From a checkpoint of a small image classifier: 7.46M parameters, arch preact_resnet.
Rows from block 12, named by matrix and row number. Rows with one number belong to one channel. Each number is 50 + 12 x the weight over its row's rms, rounded and kept within 0 to 99. All counts start at 0. After the name is the row's rms in percent of the matrix's.
# convs0: first 3x3 conv (model.blocks.12.convs.0.weight, 256x256x3x3), inputs 80-87, a 3x3 kernel for each
# convs1: second 3x3 conv (model.blocks.12.convs.1.weight, 256x256x3x3, transposed), outputs 80-87, a 3x3 kernel for each
convs0.174 098:48 47 46 40 42 51 56 44 54 44 41 47 51 49 41 40 68 61 46 58 39 46 28 41 53 46 61 50 32 62 77 19 64 49 52 57 62 56 55 54 53 53 42 32 34 47 30 37 56 57 55 57 53 65 49 48 49 51 53 60 50 58 56 51 38 47 56 57 42 56 46 42
convs0.175 099:42 42 57 51 49 41 65 47 58 38 45 48 58 54 67 61 34 40 43 46 55 38 48 43 37 71 31 73 37 58 59 44 53 41 61 62 56 26 59 40 60 65 46 31 56 43 46 63 42 64 70 44 72 60 47 52 58 43 58 53 49 64 50 53 43 59 36 48 50 73 57 57
convs0.176 096:50 34 44 47 36 53 46 51 58 36 54 59 44 39 65 49 45 58 53 55 55 46 55 56 84 37 43 42 64 57 45 32 68 54 49 38 59 55 38 58 33 54 55 73 46 52 53 50 49 49 44 60 45 48 51 44 51 51 48 48 46 41 54 45 47 46 55 57 47 60 51 56
convs0.177 103:43 60 51 34 49 54 57 54 51 47 60 37 53 60 47 53 45 45 67 65 45 33 65 49 29 50 58 43 44 59 42 27 59 48 48 54 53 35 48 49 61 47 45 86 20 53 58 45 48 57 63 60 47 41 52 48 48 46 50 52 49 53 59 52 46 49 55 48 55 47 41 49
convs0.178 101:35 35 42 59 59 65 38 46 52 43 51 47 39 52 54 57 52 53 37 65 45 61 40 48 52 54 71 59 24 57 70 49 60 42 51 40 59 44 36 65 52 68 59 30 46 47 50 45 49 40 54 54 49 45 52 47 50 46 50 57 51 47 59 37 44 50 59 52 57 50 41 45
convs0.179 094:49 61 50 45 47 53 48 42 37 43 26 40 55 49 32 46 52 33 33 57 54 38 54 44 53 86 65 56 79 59 61 42 49 51 40 38 63 65 63 62 45 33 60 47 26 48 51 61 48 60 60 49 53 45 49 41 46 42 45 36 45 52 44 52 51 60 46 54 57 57 65 67
convs0.180 101:50 49 53 45 43 57 48 49 58 45 81 65 43 42 41 60 50 70 60 64 67 52 34 56 42 30 48 59 57 32 54 28 55 50 45 50 49 45 52 53 53 66 23 54 50 44 53 64 57 58 40 58 46 54 42 47 48 52 57 54 56 44 53 44 50 57 61 65 59 44 55 52
convs0.181 098:46 45 60 61 59 57 50 60 59 51 59 42 41 68 41 48 61 51 49 53 49 58 44 48 65 64 41 55 46 47 58 64 67 39 56 58 47 41 48 51 59 68 57 60 50 48 44 47 54 41 31 49 39 49 42 58 56 45 54 56 48 35 46 36 48 49 54 54 33 55 46 50
convs0.182 096:48 69 61 66 54 50 46 49 45 60 57 29 49 61 56 62 43 61 50 49 58 40 27 53 59 37 67 54 46 50 48 48 40 57 75 30 42 55 45 38 67 47 64 48 55 48 61 53 54 47 54 46 48 51 49 50 45 45 62 45 36 62 52 52 56 52 51 35 41 48 53 45
convs0.183 108:52 42 59 49 28 46 52 52 60 53 54 37 39 57 42 51 45 53 62 56 65 49 16 54 42 57 46 52 30 47 52 48 42 45 46 35 60 59 61 60 36 32 31 25 59 58 48 54 60 51 58 51 52 46 52 50 47 44 51 49 50 56 53 47 37 45 42 33 39 62 67 52
convs0.184 111:51 64 42 57 63 31 39 56 46 59 45 63 45 58 58 65 43 33 48 43 64 51 75 42 33 60 18 57 36 46 32 83 44 59 42 44 36 80 46 50 67 45 39 43 25 54 57 48 47 56 58 51 46 56 47 50 49 44 49 60 48 43 60 50 52 46 45 40 61 52 45 59
convs0.185 102:50 59 58 37 49 47 59 71 56 46 52 32 35 37 79 50 47 58 37 48 47 57 40 48 54 53 36 52 22 51 40 44 67 52 52 74 62 69 30 27 54 55 52 30 40 61 47 46 53 51 66 52 58 57 50 59 49 48 56 49 48 46 44 45 48 56 61 42 37 57 60 53
convs0.186 101:32 53 53 57 59 48 50 50 58 44 60 37 60 50 34 38 50 77 42 36 28 41 44 60 55 57 56 44 44 51 71 42 58 55 63 53 49 51 43 31 64 36 57 39 51 50 48 51 42 65 48 57 55 50 56 50 44 50 50 49 50 46 51 48 44 44 44 45 48 44 49 59
convs0.187 096:56 43 48 65 59 43 58 52 60 50 40 57 58 45 32 48 48 52 45 45 50 41 63 58 40 63 67 85 63 47 76 58 57 47 42 32 56 36 50 60 64 35 78 27 43 35 28 49 42 32 47 35 48 54 49 49 47 55 52 54 52 52 54 51 50 44 49 47 59 49 60 55
convs0.188 109:55 29 53 48 42 52 60 56 50 58 64 42 51 54 53 46 41 48 42 36 54 41 45 46 37 37 40 42 47 46 35 41 53 43 29 41 53 55 58 48 67 42 40 50 48 59 43 49 57 41 53 59 54 62 52 44 50 54 49 51 49 44 52 52 46 44 45 51 62 41 47 46
convs0.189 094:48 55 52 49 47 40 55 49 48 72 54 33 32 36 60 60 71 51 57 50 41 48 74 51 30 59 44 41 64 51 60 59 55 65 25 71 57 61 68 49 21 29 80 42 78 47 52 50 67 50 46 72 40 53 45 47 41 49 40 42 49 51 49 54 44 39 56 58 58 43 60 47
convs0.190 096:53 26 44 56 46 62 48 57 45 53 40 33 47 34 50 47 59 51 52 42 52 53 52 86 46 46 66 49 18 54 57 51 32 67 56 44 71 28 49 52 58 75 64 56 58 46 48 57 68 51 48 53 50 54 39 46 52 53 48 55 52 53 48 48 51 54 49 41 53 46 53 44
convs0.191 107:61 55 52 65 61 59 63 45 60 37 61 88 57 61 27 39 66 47 56 63 55 54 67 56 40 38 59 39 65 66 84 23 19 30 60 88 45 29 83 54 36 70 70 90 29 46 67 54 56 51 70 61 47 59 47 52 49 45 45 47 49 51 44 43 58 42 62 49 70 52 45 47
convs0.192 099:55 61 64 37 37 37 65 63 58 52 46 43 52 41 29 68 60 55 58 64 72 47 75 21 57 56 57 57 57 66 23 38 55 45 59 50 52 57 32 63 61 35 34 47 31 45 55 52 56 57 40 50 41 49 51 52 49 50 46 48 49 55 47 45 56 48 58 53 55 51 46 43
convs0.193 104:44 47 46 55 28 49 51 52 49 52 43 57 37 62 44 36 46 46 62 48 43 42 30 42 55 60 57 46 80 50 48 76 59 38 27 50 74 39 47 76 37 29 43 91 60 56 60 45 50 51 35 51 48 52 48 51 50 50 52 42 53 53 51 46 48 40 46 55 40 50 55 48
convs0.194 099:51 34 40 48 45 58 55 56 57 45 55 40 55 54 42 60 55 73 40 42 53 50 41 72 42 16 52 72 65 50 65 30 50 50 50 74 36 61 33 49 85 46 29 42 61 45 48 66 51 52 55 50 47 44 46 46 51 50 53 43 48 45 45 47 57 55 48 58 54 49 34 38
convs0.195 101:44 59 36 39 51 55 47 64 57 60 60 67 46 49 56 51 54 53 62 41 53 58 63 46 35 41 37 42 48 57 26 57 51 41 62 58 46 48 33 29 54 42 34 37 25 54 53 51 47 47 52 60 55 49 56 45 47 48 44 48 49 49 43 44 53 30 61 57 60 50 53 56
convs0.196 097:48 51 66 62 67 63 56 47 52 43 28 80 43 36 71 71 51 33 65 51 54 35 61 44 39 54 29 50 29 44 45 45 58 42 48 49 51 60 55 54 48 48 53 53 70 38 57 64 57 86 62 55 61 46 57 44 41 61 38 40 47 42 54 59 46 42 66 76 60 40 44 30
convs0.197 095:54 58 55 36 67 41 47 60 49 52 36 50 60 59 45 50 70 45 41 53 32 52 50 53 58 40 49 41 57 54 65 63 30 65 50 49 64 57 54 47 33 65 42 67 60 58 56 49 46 55 46 58 57 56 48 52 51 47 50 42 51 51 51 44 62 45 38 49 53 49 55 51
convs0.198 104:45 51 45 52 56 57 47 51 55 53 49 56 64 47 44 70 58 53 53 79 60 72 76 61 44 60 64 55 34 51 41 49 48 75 50 55 47 46 47 42 56 32 67 33 50 49 51 48 55 59 54 36 48 52 55 49 50 49 50 49 43 43 45 67 66 55 42 53 54 37 44 40
convs0.199 096:53 50 44 63 66 51 47 44 49 48 39 58 46 55 58 62 75 57 46 47 62 64 37 75 49 31 47 43 59 48 42 65 44 61 60 36 64 57 30 51 57 47 64 52 48 53 48 53 55 51 50 56 58 45 54 48 49 51 45 51 54 55 49 54 47 58 41 36 53 45 57 51
convs0.200 104:62 53 55 58 64 46 47 60 45 60 53 66 66 50 60 37 57 45 66 48 64 53 21 50 60 34 54 34 60 44 29 66 60 41 41 28 57 33 49 44 39 32 48 43 49 47 38 45 60 49 49 59 49 58 51 44 50 49 46 51 56 51 53 46 66 32 56 48 58 66 59 46
convs0.201 097:57 61 46 35 45 45 47 28 52 50 26 50 53 62 74 51 70 66 40 50 44 70 61 41 55 52 36 36 46 48 53 39 37 49 36 56 60 38 42 53 33 68 79 83 61 55 58 63 53 59 45 34 40 43 48 51 51 53 56 52 49 54 52 47 56 45 52 57 48 41 35 39
convs0.202 100:58 60 50 53 52 37 63 63 62 36 45 40 55 82 56 46 38 59 64 49 49 40 52 55 48 46 57 72 53 48 51 64 56 39 57 59 49 54 41 49 35 59 83 74 63 50 40 45 61 60 50 45 36 40 45 50 49 50 61 55 47 53 49 55 51 47 50 46 47 45 25 45
convs0.203 092:47 28 43 49 42 48 51 62 61 36 28 42 75 50 51 63 63 56 60 39 28 58 52 60 43 55 64 42 60 61 45 59 38 40 23 42 34 58 58 32 33 23 53 43 48 45 48 52 33 46 46 39 33 53 49 47 61 54 53 58 49 49 50 51 49 52 51 54 53 54 40 39
convs0.204 099:50 50 51 55 38 62 48 50 65 61 36 71 44 81 56 48 53 32 44 64 74 32 50 58 69 47 41 22 36 56 46 72 17 59 35 60 71 51 57 31 48 70 59 32 51 44 48 59 46 56 62 52 57 41 51 54 50 54 52 50 52 47 49 47 48 53 45 51 48 44 60 59
convs0.205 104:53 60 48 46 34 41 54 49 63 46 32 41 39 57 57 54 37 32 58 47 54 44 42 40 59 73 53 22 36 46 56 65 73 47 15 36 58 53 47 43 38 47 49 60 59 50 55 67 50 55 57 53 64 54 45 50 49 52 52 51 53 56 54 46 46 49 59 50 71 50 49 38
convs0.206 105:41 45 49 46 67 46 51 39 39 46 49 34 38 49 79 49 62 43 56 52 37 57 65 48 43 57 34 62 76 32 62 47 48 65 29 32 43 44 47 33 45 64 55 46 57 48 55 51 48 43 40 54 28 49 52 47 42 57 51 42 51 61 49 50 44 41 49 50 52 47 54 52
convs0.207 102:49 33 49 49 48 54 43 39 53 55 37 46 49 21 52 52 52 57 57 40 33 38 31 54 52 51 59 54 35 49 34 38 82 38 48 53 35 40 49 37 65 48 44 69 27 49 47 54 41 36 44 51 41 45 56 46 54 51 51 49 53 53 54 56 52 53 56 51 36 38 39 42
convs0.208 092:40 46 43 67 59 45 76 80 54 40 54 55 29 63 48 49 46 63 58 50 53 61 49 43 57 33 54 55 59 57 57 70 48 67 45 42 39 56 62 41 24 62 36 45 58 59 45 51 52 49 55 55 46 54 61 47 57 62 55 49 49 55 51 53 50 46 48 54 57 52 41 66
convs0.209 101:59 53 72 45 42 38 59 48 50 70 58 63 57 42 65 55 34 44 42 58 59 48 56 37 29 38 71 31 60 75 20 38 48 47 37 26 30 77 43 65 60 82 49 48 39 55 61 49 51 48 48 40 46 42 43 40 41 37 57 44 45 56 47 50 50 46 45 50 56 48 41 47
convs0.210 097:48 38 54 53 51 44 44 44 56 53 63 60 53 26 41 60 50 43 54 45 44 53 67 41 44 48 32 45 53 42 47 76 63 63 53 62 64 48 63 56 39 39 46 71 35 52 44 61 59 42 52 49 38 52 47 56 56 56 66 56 54 57 48 59 48 49 52 46 55 46 47 45
convs0.211 098:45 48 47 33 53 50 45 50 45 58 49 43 56 56 38 56 69 36 59 43 34 58 38 34 39 52 67 56 34 42 21 26 54 66 53 47 51 43 46 29 68 68 56 62 53 48 58 62 56 55 53 47 47 44 54 46 50 50 40 38 54 54 49 53 56 65 54 48 35 50 55 54
convs0.212 099:48 45 55 69 62 52 44 49 43 30 55 39 33 53 77 34 44 52 58 36 84 60 41 68 73 60 49 60 50 51 48 56 26 50 48 53 51 30 54 41 45 62 42 53 51 50 55 66 44 48 54 48 56 47 52 47 53 41 46 45 43 50 46 48 46 50 51 57 49 48 70 51
convs0.213 094:36 38 51 41 42 57 42 43 55 45 62 53 53 56 36 71 52 38 43 61 53 32 51 66 28 32 50 41 33 40 50 42 27 48 55 35 59 65 61 38 41 62 69 39 58 65 62 40 51 50 45 47 41 44 51 53 52 53 52 55 52 54 52 52 60 58 58 45 52 44 46 47
convs0.214 104:67 53 75 47 42 34 66 62 44 51 53 55 51 81 60 56 55 33 57 32 69 59 41 69 43 19 33 48 50 56 40 71 52 49 69 38 42 70 40 42 31 46 57 73 59 52 61 52 58 65 46 34 46 50 52 44 48 49 39 53 47 44 50 65 44 42 49 59 50 43 60 43
convs0.215 098:42 51 62 34 35 52 56 48 51 58 57 51 22 44 56 40 45 79 45 40 51 43 29 57 58 39 39 33 40 63 70 37 27 32 36 45 52 57 60 54 57 48 56 64 78 57 47 50 54 39 48 50 42 41 54 50 45 46 43 48 46 47 54 58 40 47 60 38 64 48 42 51
convs0.216 094:67 47 49 58 40 66 56 51 56 59 53 51 46 54 51 58 50 49 47 70 63 72 61 45 61 40 51 40 56 54 45 36 32 46 70 58 58 47 40 59 43 73 52 14 39 55 42 60 47 38 44 39 48 67 45 53 47 51 55 47 56 49 52 44 59 50 44 66 59 48 68 62
convs0.217 102:48 47 66 51 47 57 54 50 54 58 77 57 42 45 69 32 35 35 48 32 57 41 26 33 44 25 31 34 41 55 37 54 46 41 32 31 47 47 43 35 49 63 52 30 40 52 54 54 47 58 45 45 46 59 45 55 55 41 45 48 49 50 53 41 51 46 59 43 44 56 46 52
convs0.218 093:48 56 49 35 60 55 59 65 37 46 59 34 38 61 58 45 52 33 49 65 68 55 49 27 59 49 81 38 57 37 38 46 35 46 51 54 50 63 56 46 57 51 41 38 67 54 52 47 59 48 48 64 65 64 48 58 48 46 47 55 46 45 63 46 50 41 53 59 47 50 43 48
convs0.219 096:39 58 43 48 65 61 61 73 56 63 47 53 52 41 46 54 45 58 55 52 37 30 31 47 65 72 62 29 57 60 56 55 51 60 46 24 29 31 62 59 46 39 62 48 73 54 55 49 53 44 54 53 61 58 54 49 50 45 49 55 51 57 37 49 47 53 39 42 58 59 57 37
convs0.220 104:53 54 57 52 49 54 53 47 56 62 58 60 53 43 36 62 47 66 52 48 48 44 32 26 52 46 50 46 60 44 48 40 48 50 62 49 57 50 37 35 69 45 74 49 56 48 47 48 60 42 45 44 55 46 50 50 42 53 46 49 52 44 56 48 45 45 57 59 54 55 53 63
convs1.174 097:61 65 62 58 34 52 56 64 65 63 62 70 50 62 42 58 58 36 59 50 59 63 70 56 52 40 52 41 50 53 58 66 63 56 53 47 48 62 50 55 46 43 49 35 32 46 41 38 57 51 45 28 65 44 59 67 45 61 63 59 46 52 49 57 51 52 42 41 62 61 72 68
convs1.175 083:40 43 42 41 54 59 56 61 54 59 39 38 64 69 40 37 30 53 41 48 52 36 35 55 52 44 62 36 25 37 39 62 57 53 57 61 74 53 62 45 42 64 48 55 76 42 40 33 40 35 21 61 51 59 48 47 52 54 53 53 41 57 50 46 65 38 68 47 54 36 50 42
convs1.176 103:51 30 35 47 48 58 46 36 50 54 51 60 40 57 71 47 35 49 54 57 45 40 77 23 50 59 54 48 57 50 44 33 29 37 25 27 57 29 58 44 63 38 47 37 52 60 54 69 47 55 63 34 44 42 44 43 54 39 49 71 45 48 55 59 64 62 55 54 45 35 55 51
convs1.177 125:59 45 44 54 43 40 45 44 54 63 57 52 48 42 57 51 30 59 33 64 54 50 42 55 62 60 65 41 35 40 41 40 41 44 39 51 54 55 45 25 81 58 36 55 39 48 55 89 52 60 80 52 81 70 60 52 42 44 47 54 36 53 44 43 50 31 51 46 64 45 45 34
convs1.178 103:57 55 50 43 45 39 58 47 37 62 71 75 52 72 40 60 43 53 68 61 48 63 48 33 52 51 75 40 51 41 73 57 48 46 41 49 47 42 42 45 61 55 47 44 41 58 46 43 35 19 23 36 46 52 47 51 58 37 53 61 28 35 63 47 38 50 23 35 35 80 79 65
convs1.179 105:53 54 60 59 79 60 54 72 55 26 34 48 34 29 33 64 62 62 68 38 47 63 41 32 40 30 43 52 43 46 39 26 43 31 24 40 53 45 47 52 41 45 47 51 54 36 32 41 31 32 40 20 30 53 57 59 39 52 44 50 72 42 54 61 56 54 45 82 57 54 50 44
convs1.180 107:48 43 53 50 59 51 51 53 50 48 55 67 31 40 59 45 52 49 55 42 50 58 27 60 51 49 63 44 47 51 44 34 36 59 59 44 49 60 49 43 57 40 55 51 49 58 58 69 50 62 60 55 37 42 40 70 41 53 53 46 53 28 41 50 51 52 55 62 69 44 18 49
convs1.181 087:40 20 29 52 56 45 53 72 63 54 51 60 42 54 34 63 34 63 50 55 41 50 17 35 46 44 52 54 65 48 47 39 51 40 57 44 53 52 48 50 50 40 54 58 64 37 33 61 41 32 57 63 49 56 47 44 44 56 48 70 57 54 65 54 61 59 48 46 50 49 40 34
convs1.182 087:56 46 49 54 41 51 55 54 43 79 46 44 36 55 46 49 61 61 30 62 68 58 51 40 49 39 60 63 36 50 37 46 46 58 43 36 56 74 30 34 77 60 55 49 58 56 54 38 43 44 46 51 40 47 41 70 43 35 60 48 37 55 61 43 23 47 43 24 60 81 55 60
convs1.183 095:41 39 39 47 48 45 49 44 36 46 26 46 55 50 65 56 51 42 52 44 42 42 48 70 40 43 50 56 49 34 48 43 52 34 41 62 61 43 60 53 63 46 44 50 29 45 46 41 44 59 72 56 67 38 50 50 55 59 48 39 55 47 40 33 50 60 51 45 35 61 67 56
convs1.184 089:45 49 58 54 42 37 59 59 47 56 71 50 39 26 44 24 50 52 66 37 43 57 43 50 39 69 63 50 62 62 53 62 62 44 77 73 70 53 57 58 45 32 34 26 41 61 55 56 54 51 59 85 56 59 69 58 53 68 67 48 56 53 53 45 55 36 34 44 51 56 51 52
convs1.185 117:37 53 50 64 75 67 53 44 79 62 67 52 52 32 50 63 34 51 75 77 39 53 44 12 63 69 56 40 40 39 55 35 33 45 43 44 62 49 59 56 55 42 45 39 46 30 42 27 48 39 38 44 73 57 43 53 40 45 63 41 48 47 51 57 45 52 35 33 67 93 51 48
convs1.186 096:68 59 43 67 49 35 58 45 59 63 57 35 44 38 44 57 51 51 67 36 51 60 40 47 54 53 36 34 44 55 29 40 52 52 54 49 47 27 69 51 69 44 35 42 47 46 67 45 56 44 27 48 58 70 44 60 70 47 65 87 50 57 54 51 44 43 59 35 48 47 60 52
convs1.187 112:50 42 45 37 47 54 53 47 49 33 53 52 49 52 63 52 54 54 69 56 48 48 40 34 56 49 28 48 52 56 54 58 54 55 61 68 55 57 56 59 52 36 48 46 50 57 59 57 62 45 26 60 43 33 74 41 46 62 30 65 56 30 65 57 69 61 54 60 49 47 09 25
convs1.188 099:49 49 52 54 55 43 72 78 58 69 50 65 46 57 50 55 46 43 36 54 58 35 46 67 52 57 70 45 31 48 44 43 58 54 36 25 33 60 43 41 47 63 55 39 76 51 57 61 55 45 59 49 53 50 57 49 36 43 35 34 57 58 39 50 55 30 49 43 38 35 55 48
convs1.189 094:52 57 49 56 42 46 52 63 61 73 55 72 64 63 79 32 35 56 42 40 67 47 24 68 69 57 54 49 51 65 32 38 52 46 51 60 46 42 44 46 49 55 57 49 59 31 44 57 36 53 50 55 57 43 47 41 44 44 59 43 33 52 40 51 62 34 38 61 59 40 44 47
convs1.190 088:57 50 60 41 40 39 60 81 65 61 61 39 76 57 73 56 43 49 46 35 59 43 17 42 40 23 36 70 75 60 69 58 53 43 56 53 32 67 59 53 24 68 40 68 55 44 49 52 59 35 53 38 23 51 54 57 43 65 67 38 55 68 24 35 49 52 56 49 67 47 66 46
convs1.191 114:46 50 59 58 54 56 54 62 40 69 59 43 53 68 44 43 57 71 23 39 64 25 57 34 45 48 45 31 42 63 67 22 08 45 32 38 19 51 71 59 58 75 46 46 64 41 50 66 46 47 77 47 61 65 75 28 48 58 66 44 45 45 38 66 61 43 42 43 47 42 78 56
convs1.192 089:66 42 45 41 51 44 54 61 57 47 45 57 47 48 58 42 66 64 44 60 33 52 42 58 64 55 49 44 46 44 47 58 61 30 41 45 66 61 43 39 33 50 38 32 45 28 37 53 39 24 49 49 37 59 37 63 56 57 55 37 58 62 45 32 17 39 68 51 19 62 66 49
convs1.193 106:44 43 48 50 57 48 42 59 55 43 37 33 65 45 34 36 33 42 53 55 35 45 39 66 41 22 47 52 49 39 58 36 32 55 41 34 58 43 34 49 50 49 47 49 42 41 39 27 40 30 50 54 69 74 46 49 50 65 46 32 73 66 34 45 40 52 61 71 52 45 56 49
convs1.194 099:41 46 37 45 38 40 48 38 33 51 37 43 54 38 47 64 60 48 39 56 61 44 50 41 30 44 39 53 42 40 33 25 42 55 60 39 67 50 45 47 61 26 43 54 51 37 49 50 41 45 72 41 70 59 57 48 47 78 44 41 56 52 57 53 36 59 61 61 72 61 37 49
convs1.195 105:71 50 45 74 75 68 62 57 55 43 40 57 46 26 44 46 52 29 74 41 39 64 52 40 74 54 75 42 33 45 57 42 34 58 44 31 52 37 37 58 35 48 49 35 62 38 39 54 52 49 47 59 54 52 39 54 56 35 71 48 33 51 49 60 48 36 69 55 44 45 52 50
convs1.196 112:42 37 48 38 37 39 53 50 42 60 43 26 40 58 39 56 66 56 40 36 45 29 46 57 45 55 55 52 56 49 36 49 58 52 66 49 58 46 58 56 42 33 41 45 66 52 68 53 61 79 56 66 59 21 44 47 63 54 27 80 63 20 76 32 51 43 49 71 41 44 49 31
convs1.197 095:52 53 40 57 49 53 59 68 53 48 58 37 48 60 50 40 34 58 37 51 32 42 59 55 36 41 54 55 58 62 56 45 61 40 41 56 54 56 56 24 36 55 52 53 48 44 48 46 59 42 50 32 22 57 46 41 71 49 44 50 54 43 38 48 51 53 41 39 40 39 62 62
convs1.198 097:50 76 64 43 66 49 39 40 50 41 51 47 50 36 43 52 53 52 43 39 43 38 60 58 49 30 26 32 17 38 33 12 34 42 40 46 37 47 57 45 71 45 49 49 54 62 50 39 60 61 76 37 53 58 73 41 48 48 31 52 54 51 47 59 53 40 57 48 43 71 69 57
convs1.199 089:46 51 57 53 45 47 73 61 58 48 53 42 46 49 54 30 43 58 39 54 63 40 49 46 59 62 53 57 59 62 67 55 48 64 41 49 54 43 63 34 51 32 44 56 42 36 44 41 56 43 71 52 40 63 48 45 43 41 61 46 51 45 50 48 44 47 39 32 51 61 77 51
convs1.200 095:50 63 40 57 39 58 57 40 56 47 53 52 62 70 47 30 40 29 52 61 83 38 53 50 43 57 56 51 43 41 62 47 72 47 50 56 28 55 19 49 56 59 49 53 50 46 53 53 34 29 23 36 36 54 44 43 46 42 53 34 27 58 38 54 42 42 52 57 24 44 69 56
convs1.201 098:46 66 81 33 26 46 41 45 44 45 61 63 32 35 30 48 33 48 38 24 58 41 39 34 37 44 33 37 38 58 49 35 46 53 57 50 52 33 63 67 58 64 54 45 45 39 46 43 40 36 45 44 33 21 47 41 51 42 54 44 55 50 48 38 50 47 41 61 62 63 52 23
convs1.202 101:67 61 58 68 52 55 44 52 56 51 49 60 47 56 70 43 37 48 46 45 68 51 36 44 48 27 14 54 49 47 50 46 40 50 43 45 40 63 39 47 68 47 58 31 46 55 52 60 42 36 53 44 26 32 47 55 70 43 46 69 45 33 36 57 52 50 36 44 38 32 43 75
convs1.203 094:68 55 52 59 50 32 52 73 62 49 56 78 44 47 41 68 52 59 35 47 60 41 53 45 60 41 49 46 53 43 31 32 53 48 42 31 56 63 64 41 29 60 71 68 59 40 45 67 56 63 78 26 38 45 54 53 49 46 51 65 45 45 61 58 44 54 53 58 46 60 63 59
convs1.204 100:55 47 46 76 70 40 36 57 45 54 53 61 46 42 59 63 56 42 44 61 54 58 72 55 40 37 45 56 59 53 47 37 63 34 59 42 54 44 58 56 59 43 45 31 46 68 52 51 64 57 70 50 57 70 57 58 38 67 77 62 56 50 66 59 40 60 42 38 66 38 44 49
convs1.205 122:49 55 58 57 43 56 57 48 38 63 59 50 45 52 67 56 64 74 35 41 45 55 37 36 46 29 72 76 62 50 47 41 55 59 46 47 61 61 54 38 47 39 51 19 23 60 38 54 45 24 31 42 45 49 62 32 51 73 48 53 51 41 55 33 56 40 62 72 58 70 62 50
convs1.206 121:58 67 63 43 42 53 46 47 50 38 45 46 61 50 34 58 49 43 65 57 49 69 21 52 74 31 41 34 43 45 62 56 49 69 62 48 61 67 66 61 30 46 36 47 48 39 61 50 41 28 23 37 48 49 52 55 42 59 46 31 69 53 40 44 55 47 31 61 59 39 42 51
convs1.207 107:53 36 52 48 57 60 48 51 54 41 38 48 28 35 50 62 67 56 54 81 56 48 65 67 53 52 46 27 50 41 32 19 55 44 65 52 42 28 65 30 43 59 58 54 59 76 71 46 54 48 38 47 41 32 54 43 24 68 54 46 67 44 52 46 46 56 54 49 39 57 48 40
convs1.208 096:68 68 74 58 46 59 45 35 39 60 65 46 37 50 27 46 65 51 40 45 47 58 32 48 65 59 54 61 67 72 54 60 68 42 62 55 44 49 58 63 57 32 51 52 34 47 38 58 62 62 68 52 58 68 52 50 41 68 43 52 54 43 53 69 69 53 62 53 46 38 39 46
convs1.209 099:56 47 51 53 62 47 54 51 42 39 49 48 60 29 53 52 55 51 61 43 32 44 51 43 54 59 71 58 44 67 38 46 43 51 53 45 50 37 66 56 57 77 57 45 48 55 50 52 47 32 39 61 61 62 39 54 32 50 46 25 27 52 47 64 39 47 71 71 32 38 41 50
convs1.210 086:49 51 55 38 65 52 49 68 55 53 60 59 47 45 59 41 30 38 46 43 36 44 50 48 63 50 60 51 49 71 47 21 53 57 51 61 49 32 45 60 12 44 46 47 53 52 55 48 60 27 39 60 58 35 53 30 62 61 44 34 69 46 46 49 54 50 35 37 38 40 55 43
convs1.211 082:39 48 34 48 59 49 59 57 48 60 56 36 50 33 44 52 49 42 53 52 51 39 41 60 50 67 36 43 63 48 24 63 57 58 49 53 47 51 51 39 65 35 42 40 50 57 41 49 62 47 72 59 43 55 41 58 53 32 44 65 30 53 48 43 35 47 26 27 63 66 52 42
convs1.212 099:63 59 58 44 43 64 49 59 59 47 50 61 63 40 40 54 53 47 77 56 42 47 28 64 42 32 55 54 46 51 61 49 69 56 55 61 71 18 46 41 49 43 44 49 47 47 54 38 68 69 33 74 73 36 32 29 47 37 38 62 45 29 58 66 60 46 49 38 40 41 39 45
convs1.213 079:56 61 48 42 65 51 46 50 52 69 56 71 48 58 54 54 54 61 48 58 61 51 64 65 43 33 32 71 60 70 32 38 56 55 52 74 60 43 57 33 35 48 41 51 43 51 41 57 50 49 65 40 59 69 72 67 43 55 71 54 48 64 49 58 39 42 44 64 44 53 67 59
convs1.214 111:53 36 43 54 57 38 60 46 34 35 24 32 22 19 46 42 59 45 45 34 35 33 58 70 31 48 45 40 42 35 40 39 41 46 69 61 42 66 36 54 41 53 45 58 46 36 18 29 53 55 39 48 26 35 59 61 59 53 49 70 65 59 56 41 51 61 73 55 52 43 53 71
convs1.215 091:55 49 58 52 46 53 42 40 44 38 16 34 38 27 48 55 55 59 43 40 56 48 55 48 72 41 56 52 56 63 53 55 41 51 49 53 30 51 42 34 61 41 52 62 53 36 34 51 61 56 60 45 56 55 32 46 49 34 41 57 31 47 59 47 44 70 47 34 37 53 41 40
convs1.216 093:43 55 51 41 52 71 41 29 50 59 48 53 37 53 51 59 50 50 63 26 33 66 76 58 60 50 60 46 52 66 31 32 56 47 45 61 65 40 29 57 50 45 48 47 43 53 60 37 58 54 46 61 52 47 47 80 30 70 74 36 64 48 31 49 58 56 42 50 55 40 26 28
convs1.217 103:43 50 51 59 57 48 61 63 41 39 45 32 39 46 35 48 35 53 39 64 62 29 52 51 47 63 44 30 13 34 30 09 28 43 36 65 53 47 55 38 45 58 43 46 63 56 72 54 49 57 26 60 52 39 47 32 41 31 39 50 30 47 50 69 62 49 55 49 57 61 34 33
convs1.218 065:46 68 51 58 55 40 51 42 36 56 40 35 49 27 37 53 51 58 70 35 23 66 38 53 68 41 66 40 42 51 54 56 52 50 54 73 63 23 51 51 57 53 52 50 63 58 42 28 51 55 75 51 50 58 42 47 39 50 41 40 29 62 55 38 55 48 69 66 61 48 49 43
convs1.219 092:63 52 50 90 43 45 81 43 47 32 38 41 49 59 53 63 70 49 40 33 43 62 30 41 59 23 52 52 71 52 41 58 55 57 62 65 45 55 56 49 34 50 52 50 53 54 31 46 43 32 51 66 47 57 32 41 57 35 41 64 52 59 62 62 57 67 49 37 42 58 52 45
convs1.220 116:48 44 39 37 27 27 31 26 33 42 54 43 29 38 52 53 22 54 47 62 67 60 41 22 59 58 34 51 47 52 52 65 56 57 40 55 35 36 43 24 31 46 49 49 28 43 70 57 49 42 52 61 54 55 42 62 47 41 53 35 39 49 54 57 53 58 40 52 73 36 51 38